config.yaml
model: "contrastive image-text model"
crop_scale_min: 1
color_jitter: 0.1
loss: "softmax"
embed_dim: 128
encoder_depths: [4, 4, 4]
text_encoder_norm: "rmsnorm"
text_encoder_head_dim: 64
muon_scale: "original"
nesterov: true
max_grad_norm: 5.0
epochs: 56.7
adamw_weight_decay_other_params: 0
Rows from block 4 of the image encoder of a small contrastive image-text model, named by matrix and row number. Rows with one number belong to one channel. Each number is 500 + 50 x the weight over its row's rms, rounded and kept within 0 to 999. All counts start at 0. Numbers have three digits each.
After each channel's rows are labels from the 100 images, of 14848, where the channel reaches its highest value: "top examples" is what is common among them. Only what is clearly more common there than usual is listed. The data: drawn human figures in many poses.
# convs1: grouped (16 groups) 3x3 conv, stride 2 (encoder.blocks.4.convs.1.weight, 144x9x3x3), inputs within the group 0-8, a 3x3 kernel for each
# convs2: expand pointwise conv (encoder.blocks.4.convs.2.weight, 288x144x1x1, transposed), outputs 0-143

convs1.56:563637569469459623523534573493452518450521441540504484412527482527396486521483515429561479446461483498508410404531462466454550624450432470469457459492523534473490453499431486459519471580483443450525461471489503452448534459505507461513409550459
convs2.56:530515561542501440404461444532523551603457442431485530437504530485478459491530491445494459417520522561535520452536478488548489550509536525601436484460491524454595581548489476446508521564565649553422468458500529517510601462494495452544526472474465589435596516503559492528503516483418483510533520516455470461543474485583458557469435427544498517546509560471532461582488474482504573511524543516465484496433499548521456437474434484524501
top examples: yellow trousers; yellow top

convs1.3:465518466519554485593510453567509515503477543435510465463451466559485484564574468561468476475546468495501514570498536478499505451483503472526415648559425585540410456473468520536439501536540495620493464513479468417520444436510479427487573609399
convs2.3:406451503538502490460502472542535546522540511491392506377492575442497487548506498498516512457559433536457467454528514400627528460427439488477565584470536416534476504552450504459479499575482500512558485491479595469547462431542535473518587468533472436508519507478500415603554540456476468442560483427509541462436377470468485532449578494540544438450541377494483462505466420531534434534450509511471479556456545493496415495527436441475459
top examples: red top

convs1.49:566566426458483615440493499432408576515488427431531522458457426503519565551549560392482449502526481515473474577574417529591576605585539568521519510531512548578481491454591460470480416517453495530539511491488466499498500485506542470515494483524
convs2.49:498447499558480548429548462487571552441477418515569490507486510466457544586539576546582437555494459525466531558403488365465540532495409473492555455446615418528524509517523481427548458521505470474512433448520458466474535436476491464460494531461512492494603443492448474521465436566508423553379511551534525462539583538512504508489452430528466508619411408459539468467514485466409551563381498465461427569470445509533511628502481534522552
top examples: red top; red trousers

convs1.17:401491456361506539398476611461518480443504446470488480460458503480480515483454443435436530408471528464524521490491457466533427491466545543604463625540446499489410540459484550517470481487535475504474376528451507515592528440440515468546503520484
convs2.17:502484495554542486649522544396537439456523441494511457514501487508610457454500461539480539575514496553519484468536493524495462489510468493481552478475473454508480467497506573504574451592432475570513491477527493530487519539567556565424474441534514445574396408505458589481516450451491496536522522460530583558460502644523434545524492567549482647551424533499493419564439564587532491507518421581537548567491470497560564547553568589435533
top examples: red top; red trousers

convs1.61:515454425437450525486481455507522492485519493480495458438603541544416448572538482622412410460450460417484465629434413515424463394441534505518536515489464553448489509538424504527565587487540542532478553461495491580527483526545535514515482498505
convs2.61:485563453435530553535489483583617451504501418491524444549491515539484518493540502461449483551542558550561453522481391503467434592526577503556507509492581523518516487494432447572542565509513528509571387551469457481540509546425552487574517498501476507463519476536546548533441524558494518481434336627480571542483477537542445525499492473462448578425481435512556441516473560469513479513422486423429530651460469521436454529430433590454487
top examples: teal top; teal trousers

convs1.42:472413437432493505470503497603580526619516412492519480432511530552493392454522523485459474455492542481512525497459505531507464453539492487623539633474495554498442603533495578584472556593420485556505580525555542515471506497470492529522483487529
convs2.42:494505462532506508514540519444557497476537451425457539523450434522523493515552459441417532512481479516402574471469582546417534470514577463460539583458523478468506462540436415610483511508433466446531553496487470492518540510494448373469495527398532547483530577490467521525384424487427451473455464486502424467622608560457523505548438500430477550485444657531525530476620455450485492482492400439512471420506611530508449569423459505524509
top examples: yellow trousers; orange trousers

convs1.0:566511527511499476486464478460523468476463497489567590474565595546453492553436423521561513567522483535507436469463508447493540500499612498470444447540488549411442514468602532495415504469410471478510461521456484570515489565669561435478522455428
convs2.0:455578515521485472535423509513457491511459405507476490489521518474672498413380489529528502443447498521493516528490501472462449490531497405455496476439484557506441493597530453501533524588421566468616442467509547619540527516657488476443428439454476429506469496470471490540407542407483433460562451503489517515512470519495481463490463509494582424526423510528604520516487559467455414528515465534465493574479415484573378511486461535443559
top examples: red top; red trousers

convs1.59:561604580588596489466487476456471524497467507481515467496568505418448440494443518588520387568541485422560466651534445594596549531463509521572453570481475504516516460453498478432502478534459479488543445492504498449484420495491489458549503491471
convs2.59:516525555514481550480506628484475507597580482421501530550474472521463480440506446480442536566480497474525499431552489458451400528473531550492478414531473487391382568525413531512469527353530389457465603583528443590522462571544571484521462495436478512557549435510458571476430471424426514420527556538515532536516501447423556519527551560388524523574568482452501533454521574479512500492508441500506461471486522592470544484500540554522490
top examples: green top

convs1.54:485473466431495536506468488546459512467531552465459489490550467526543477567567483632592507610495415592556447496530520508434489513460542472491466571502441585502498529462440555543479555529462543475515644528464591586409454458484464469534441496466
convs2.54:544450505503488415540609465414487569486465522556568548498454469482491467469476508485486519627536495525466473548482570524518543646505429472507482545516520495567444473523556530525510502493479557485515538488441459463443475453486389641407413523578624485522504556600481476516547517434624544451424445475582492420623563547483480539554521546487458505502495489457473409489494433526538453455423465460422502591403541568419437549518490466405545
top examples: teal top; pink top

convs1.36:464442467424534501530456517504523569564448478490532484485595585430544508543442489480462489493521523507493505462489471462504502487561539630655578567510553449405485517535513520486442507557461631611584554415480441523490493485462509480534519507502
convs2.36:429516432431493514495527686476525537519476519614469570398520570475517459444543515461522550476497477484448557471457455530431487548633406561540536465435508502411629565527463465496569517441505598464603438521545437460546498506475601441464480527558631448493455437446449429467445487472414432556506529505526546547502492562469518466479486523425513400469358568462470484543503514468503443446457524430413569483462522533504551556527471508540592
top examples: yellow trousers; orange trousers; splits